A small encoder-decoder image transcriber, trained from scratch.
Model: 48-pixel images, encoder arch vit, decoder layers 8.
Training: soap at rate 0.0012, 5900 steps, batches of 64.
Data: trained on seven-segment displays showing three digits, 97500 training examples, 3.9 epochs.
Rows from block 4 of the text decoder of a small encoder-decoder image transcriber, named by matrix and row number. Rows with one number belong to one neuron. Each number is 500 + 25 x the weight over its row's rms, rounded and kept within 0 to 999. All counts start at 0. Numbers have three digits each. After the name is the row's rms in percent of the matrix's.
After each neuron's rows are labels from the 100 texts, of 14976, where the neuron reaches its highest value: "tokens" is the input token at the peak. Only what is clearly more common there than usual is listed. The data: seven-segment displays showing three digits. In brackets: how many of the 100.
# fc1: MLP up (decoder.blocks.4.mlp.fc1.weight, 384x192), inputs 0-191
# fc2: MLP down (decoder.blocks.4.mlp.fc2.weight, 192x384, transposed), outputs 0-191

fc1.202 074:532521516515509487460495503508484501515506524523518529501490500483521527508481508520500520520521512551515467491514458516484447508471524513515514503512492509497496513510475472491488522515541481485472433513546499571514499534509472507535440482493512460495437499505519527500461522519433519456488516482514481470514505524518500494500491523516495506508498549541443502538533505505497489541516487494488514445533535520470471458472518557507505521479529554461497534518490489464491546514485454496509511478521502533457510480477497469493486512471520543483517498506509477483494497480482485525
fc2.202 072:478487501496520516546492514504486493504460536500516501457484519543536505513493480475484476483486518461503492548505525474483545522486503464506494472498498508508522489503489509494511453489467534520514570468437453433490522485472500497530549523500486504527562508497541467485531497511554450510494521499471499533537518455510489544488539468449499513501493483496521479450499503514505516493483514500493503512458489492506533525505479490471524467513496453534526499472541513553488481517506507497458475533480516455483498505475503511484487481499503528529469517486501526536513489494473469480
tokens: "7" (65); "1" (33)

fc1.179 098:516480506460552504475513496524499504498494504497528519517473504511511463482489454525467503522498463498486454494483487504501527545485525535471442467482498494489487507493490421497500530518512496520480523505511513485469482488503528469531542510524456537516502539502493444524492460476510516481483488497506515499514546486495528491468526504496496473479520517510509512525487485506486470495496520505527502480538502480433517536483523493423454502499512491548482530488443516510487478512537541490521450542545538485542532521517480484478472536488459473512503546493517501515499474480486488494
fc2.179 095:501483511521440516540477494487497501478490489504466468463540496530526503502480524457513485509478502456477493526525490489470474448530476478509513486473521505521518494472502480505516485487479502481534510462494513537520527513493432526469495516463527483513486447488549485473500540487466479514491526488508473517490443470512491532516472504465455541488489473473466527458519489489517476503500496492490519505479500523570474530475472519510511465492494487470522533523541518479478520514518449483463532477453509496473476496432490493510492457501480509492515459501465520531491489522471493496
tokens: "4" (100)

fc1.274 066:545514476508509444503505549502500488498468519488530465480499480518457486529508510469538520501488483564505485451466491522477465487504539536483510456510461481526501489495499527515519477485511449486503533557518516502495512481523505476472492501507533478489517538489490479468477548545470524533537503499503469456509520497497474464500497504511537455507499512492503513484511483482446509515494508491514529531513548520493536495511500510508497509459534468456547526480523523494493544517539504447474503489495530532463501493505503514501537504538526501494455493471485489538494513434503520477
fc2.274 062:449504544488490530484533463484469490509547501472510465524496489515524502499510496476477465484535489486514496538504485503495505497511517473486479537534507538502499489528511499519481519497475550509500495461517458446514478502467487457471481512528456500538441488446511550525518472482505511469478501529506511505487514486473491513521500552531447522496497465502474486510484498513514485482485515480510477500477522475449493493477465473500485518529478535493483537512482493510475492493504484537500427488482506457509495495511507494515438488415529510518532495521503477488510535528466454520
tokens: "7" (90)

fc1.53 082:495463495502526502500486467559506530519524529480496479466518492492498543518496485490439510474502473505471497465448531490524457494490514514498484516486496508507501493488469507532538512482457509515505465514485543478488508480444478482508509504495489493501492534519476491501484508519457541502528500572497472483539503503531484485473529466509494486518493505467488509516515509501482494490483451515525552465517504488470504499482461516441504503454523525499513463550509507556450514497464469472450495512507534530518520514517519484550469473541538503489548494508461490518539511512513538527
fc2.53 077:521467527505489498530518528454497482501467487505488493551509478508489473464486517550569476481463505469471572543532509520500525460492497489499495514520510520526502502502525510504477480467485454521518507465519473554509490484549503479509493497521504484496533499523499537462481478481481476520488514470511555512473514476462538525515426515493482491516499476529485523485522501477570509469532531486499490525503510504522505477506520503504516534517508449528448495473496499451476518508492532548481506475505496502524482487498480487472488514454490500521438528498528531501475501495516489506
tokens: "8" (100)

fc1.32 145:532509506479497461504509489514514508504500518496505483512499487474486472497502498537490465517469503543549507481528497446502491483490505526493490466511508499508499506482460420501510535510522482485460530496510551450514560502515478497546496540491482516491490504499465498497536468517473534508485506487480523458509533482501493487483503575523468494529514506543521533495515431515500481518523478502496508466487464482467507528481516497517433508501522526498495536487523485511452506533479517472505489493538509510467531481471524499525466491524502482472499503508491497469497471433502438554
fc2.32 134:470449564500525486506490521539491483500497481482503505525503457480499533497486498517510502527523478470474496506480493518490520481514486512461483491483486511522461508501493450510492510516494519504502489496471533504467450498536512474465509514438535503517468470467483528445465506495488528564521467524483484544492504463520503521533526456470443514480456469453511432493502495529479461482476484504480499449448498504530476496458490490500493507504489508523533513549493513503509510496470510491504495528492514523527486500454472472527521481528464515537510503470490498548487514508494539469
tokens: "4" (100)

fc1.165 117:492530492547490478489473496505545503510484511519541559438488540518482476484497492428519508490487493516492521491490501529499522539532504502515478515469529508476502507477491509503463489525538488506521549547455460524550500517526505526510477515522508450466475446487499503503525494474480491485530510499496512524530519500468496519514501510529492505519464506449455493468444509485500481554467526513497521489451482487485468550521490532462486488509516478502472534473497491573514516509507523468494448523505528496516489504534475530499488457489533470487513497506518508514488523500484501469
fc2.165 115:526507538465541491433500485481477539494513503508520470557496471512527520542481520555469517508510516454514498478525488514485513477487501508476537490503522532562466518526481525486499525495505502512486485491555526533510532539476458496501506498470530506495480514467463486537477464477495508518486534576479520456487507501457545508499485516478491473485523526527492520539534515507540500430485491486498492505538503512507511457495479495503535548461482525517505479514518533476515506494545504509507505471487484489516517508527530489540482553483492498474489497489494486463502504472523521512
tokens: "7" (67); "6" (29)

fc1.313 150:487515535475510517478513471522511475485531489494489499474478490493481541478583513569530473521483506518482503539497466482511523498531446532491478518489536485502499497508497499500522520538518476507497528513476513527510541508519480518501488506509485468502515523559499477476478493491494492475450499503530500507452542512493504546499446552452466494521498496505494510495494484525494487503470464487498484484527505489469545528435499517472487485515497505448477471499499514482462518490478479475570494534542525522477534505545486493464474485463473499488483491539468492514510517545476506520
fc2.313 143:523468484512545492493471506523484469469479504501506530536497441499544513522498506388474478519508479568495459534487504477474451501489524484498522508510499495459477498498495494477488516498497518492470471527515530592532517456541434512502496490500536504499502508491493533506549507473500490529478518500489503447491505543485510490460526541510513484511493480519490466477498515505496503529521510505494505507498492510507472476528475508542507520501543499505524512476462498484467498510494519501522513534467476552508514496456523467511498528520519494500500485497484481475444503480504507477
tokens: "7" (35); "2" (21); "6" (15); "3" (11)

fc1.174 109:520494483526493521466524495503530504455501503493499508489475509540523456481549512418514480506492520466556578506501523488549515474529505496519528502490524481453512487512436494460545518534522496530435471465460501487556526522502538480533487505530458467498478540506498507530507494492499509479512505474503467513512487527475506515455517495470525526483505529549504492460476473520525506488473516484502509519470473517502506513504519488514512483491518526537497519478499497489516478477509508503516460498539489485545486472537462475459498491532498494488492520492495529511516490466507458495
fc2.174 115:471499535491551491521505494541494483557492503513500487480501477501519527548472444522467492525538443517499507495494442512482464563469510466498503531544526526550521503491550519503484508482481487502581528516529493516492446502492502500458497531445504518485494439507529515503502516563476498563522521508507480543476536458539488516527484477546539510526540494517509509539504482455511510493536489503508494513523484532490501484487496532507487505496473509478510512510477510513518531518505502505514517516490512508497478503485523509541477500485489516532505496478479498514506522509501511523
tokens: "8" (49); "0" (24)

fc1.337 091:468500490525501510538522499563521503555507533482518502506469486498514514529502498477508532499538498494535453518481533529500525500483488497495492528477511484488487482487529528497509516508488489508508408512479503513508451499559473514486503480479460469482493490496503522466532470509498466486538484545529504466508524523516487506503483452480522518516515547449472471552524505489556472516536486493507516501533454516490472496477464519522541480508485525496511506519465503466492452485476466508497518486491508539474510527482568506509526468519508460505496495515514491457525497513502448474
fc2.337 080:497524523475515500454491520492445551467471508516501509496514502489496524463502497505506493518495541504468522490516484512460462479516535518508510512542489512535494509489475509491499465530531501536469548463497512484463518495439521496534544486538552497514502507525483475502472497540494500460485538477504509504497485492522537504491496537530493487475498468587527537505481502503453498503450499546491507487481496480518541536513502521503504518514528454490492492452513495496501519451515519497511480488526495483504478501535490513534443557519520512479495477519514550534458494509523544484
tokens: "8" (75); "2" (17)

fc1.193 125:473529466517485503481480500492486507486521497508545497500493503481483494529436540514530500496525476525485503495519526525475492520518484492501492543553521566480515501506498502498522497475485498497500531548502488452487478502505498542532474492451481515466439518494460504503496488514546505531505471512456508503518507476506474432476507521530508496519516475505524499513546474478554527497515496535472503532498489507441497492497516487499512536456551500518498507566509506494510464494525555495472451493496485464503489508522531523473484468518539481498493475494544452449502489486494462489
fc2.193 140:520459520490454514510513493494523489521469491508502471492491480497492457492522469473453509447482504480515512550471493481511493490502537502513476503442499426507504487496491475531509518487565480527481482470511499524474545506502482477468527491457495508513553466505507500526503486554475477476471521489505486491495512462506493563520528526472496512482469554470470511459489488484469438513510497468496504460529489486539516506486486504512478502531516516485515500453447501531492511516434467534507509508465480524517522491467495449497489538505530514504499505508508501479454519488496510522
tokens: "7" (20); "4" (13); "3" (12)

fc1.204 123:503549503470493479470523480512507496531526503507503471487458495501538486492480541498512439557509505533439446495487501516498507494523456493501487536572439487509510521503481509508554503491511474501499481534486507475496506517485528504490543507492546513503516510497465497462458512489503557510501523526491484492512491493483492493508458516540549446507509510477476508519486472461497473483527512516509470538494498468473517517541480468531520510480490498577513492539520480498450472513535515466517523507512497489490480479494479468530462516494479475476448506526507473494497512489499537494
fc2.204 132:510480477524510507489506504518441497478529517511510480526489443515505507495529537503480516480517449539530498517449493462504498504493511479492507512523500504446487488504509499496474521518512466511491497565512525474523493469528496484476458506471526484511467480482544502477533509547463530491502486492464473552498527473516465461483554537529526504488500476465513467509523493477531501548524510495511492493460478491452502528519479470498465492480477526482481514525479514524535509505494503521527514515460501527517470495525512483462516573512470495442524503459472456498549500484507530507
tokens: "4" (43); "5" (25)

fc1.345 074:513506527541541525517522486516476513510532467530530505527495470470437510507514529491473474485569484493546501495538460593517486495523489468504517509506472503516534483487521476480534497492458487503459495487486540540513482451539534467503465488521475496504505550484515522496480571486457456503495510503517480513461496490498471486528470481462517528490493518494437525498540496524502530442521499469497495503483481474512517501478486476489495527483504480512495492498523507496456481473503550491503491501542486506520528494508505501513526458494520486532504507510477533487503472493514508519
fc2.345 073:467498473482524517480524493479529501513463502497510484488518490485552480529486482494539511527435514503478509455496539416508566496467514547511476506531529511492473514490476502502497486514528485521501507520496510453502486507500489497484520480503542498481478466518521455467517463524525516506506461500482506493557483495508495502474524511563501515487521464555553466499492506485448498559473500532493501511505503508474516470537538527492481477520496513518500482485449481492510508498487445493488518487495504490496463504525505468485471532504489542470482493446513495490514522498492467443
tokens: "8" (99)

fc1.357 082:494508492492517533516482498502520524491527489527549521444496535474448534484485496494480489495551493456486472497516509504553479472526517485507519529475524522492509503530549535454467462507537536524503493516493517481507504513514517463500485488553457454494499510535494446498478447510497523524500509541512469488526491541487446527491524478467501491512493487492550468477489517526541471479510482514486480505496517568443508476528494519469492446511516466493479524520522505537466489498452478489520513480508495484527525477534508504499511502497516496504450517521469525510488514523537504493
fc2.357 078:498499562511483498505483521495500537474439487478460504571471437495537464538497481484514552498472490523517520506498507486488491511490509528482506486486486485478493539482476500496519492514509494477503489485492464552482526532480466477493479527451529517494524493481504509534539520507512512532527484451488495506509489465500522471484465546524508490501506476545486468528488487483490546529533475497514489483486513433532464496502515487530473556497493537480517476466483493460524548490527543526506449485503478508469498506516456491508475492517523507512528511474521455480474519523515500527
tokens: "7" (70); "9" (13)

fc1.264 075:481521512491492534541478517507513536478477487519482480515497488532507524500531545510503525483501458550531516552486531515494448495497512465517474518495466558541486488488530453483509489466409545484513485511465460501515518501520507499502490467491467519493502545523517522490476498481454520553501503534466470472525507503483522501525504490462502477502497488506467508504521505429495503526500542524486493525498505526523527492476500475497481516509556471533491478496536510519510495540525460487517498503475485476526503527504544490444494438471506500488487515505474522508488482544510511504
fc2.264 069:502477493453511514485537521518471457531515497509531512485522516495493476494504481478500469502464544447473523442501445514503576505518515555491537510543507459496489518484470485493503519474540455524498546499520534507495490516462503501466534535513525498505483477474474482491532488538515482448480477484524514533521521491522535501452492476526520529503510503490501500516512507525482476466462459501493525487497465473462509525499499537466536554528490552476504488493477518487475500476471526503484465484524489519487504486509504514542508539525503517452514480498503483463496493459509476477
tokens: "8" (100)

fc1.333 073:469481469549496516530524463448465514481472507516471474480488490515469494504473487521507523488500487549502517470434510523516484478505485514510494511496528504498509504535492516511545554500484472501463511535488499466507509451498490522494495463551447548475540504496506522522525524506479522469532468488433508491532522482536508479530504523471439482522519488504484528510526486499485471499507526513495527502538524480474497509583494439489492520502530499522516477521495512504490474542516502498521450520486502506503506485463516473475492509514497467490529495469500467451506518504511466543
fc2.333 073:494523549443476493505481572527544482501537511502497535521489492515543472481505503496515481517519502474481497510519513467508495483485496493522536529496504529485484502465494504480438508483524517499524472463501482526507497534536513473470527562471531519534447507500466505471489480523552506492478501506563504499477498556510491545459519465531546542481506541516501487492482507501512526509539464493496491510482485503512458485449527511486472510482506496470502508489509499517462543463482520516490544501494516477491512506518478535527480482473517509505464510509531543525521503552465496468
tokens: "8" (59); "7" (18); "3" (18)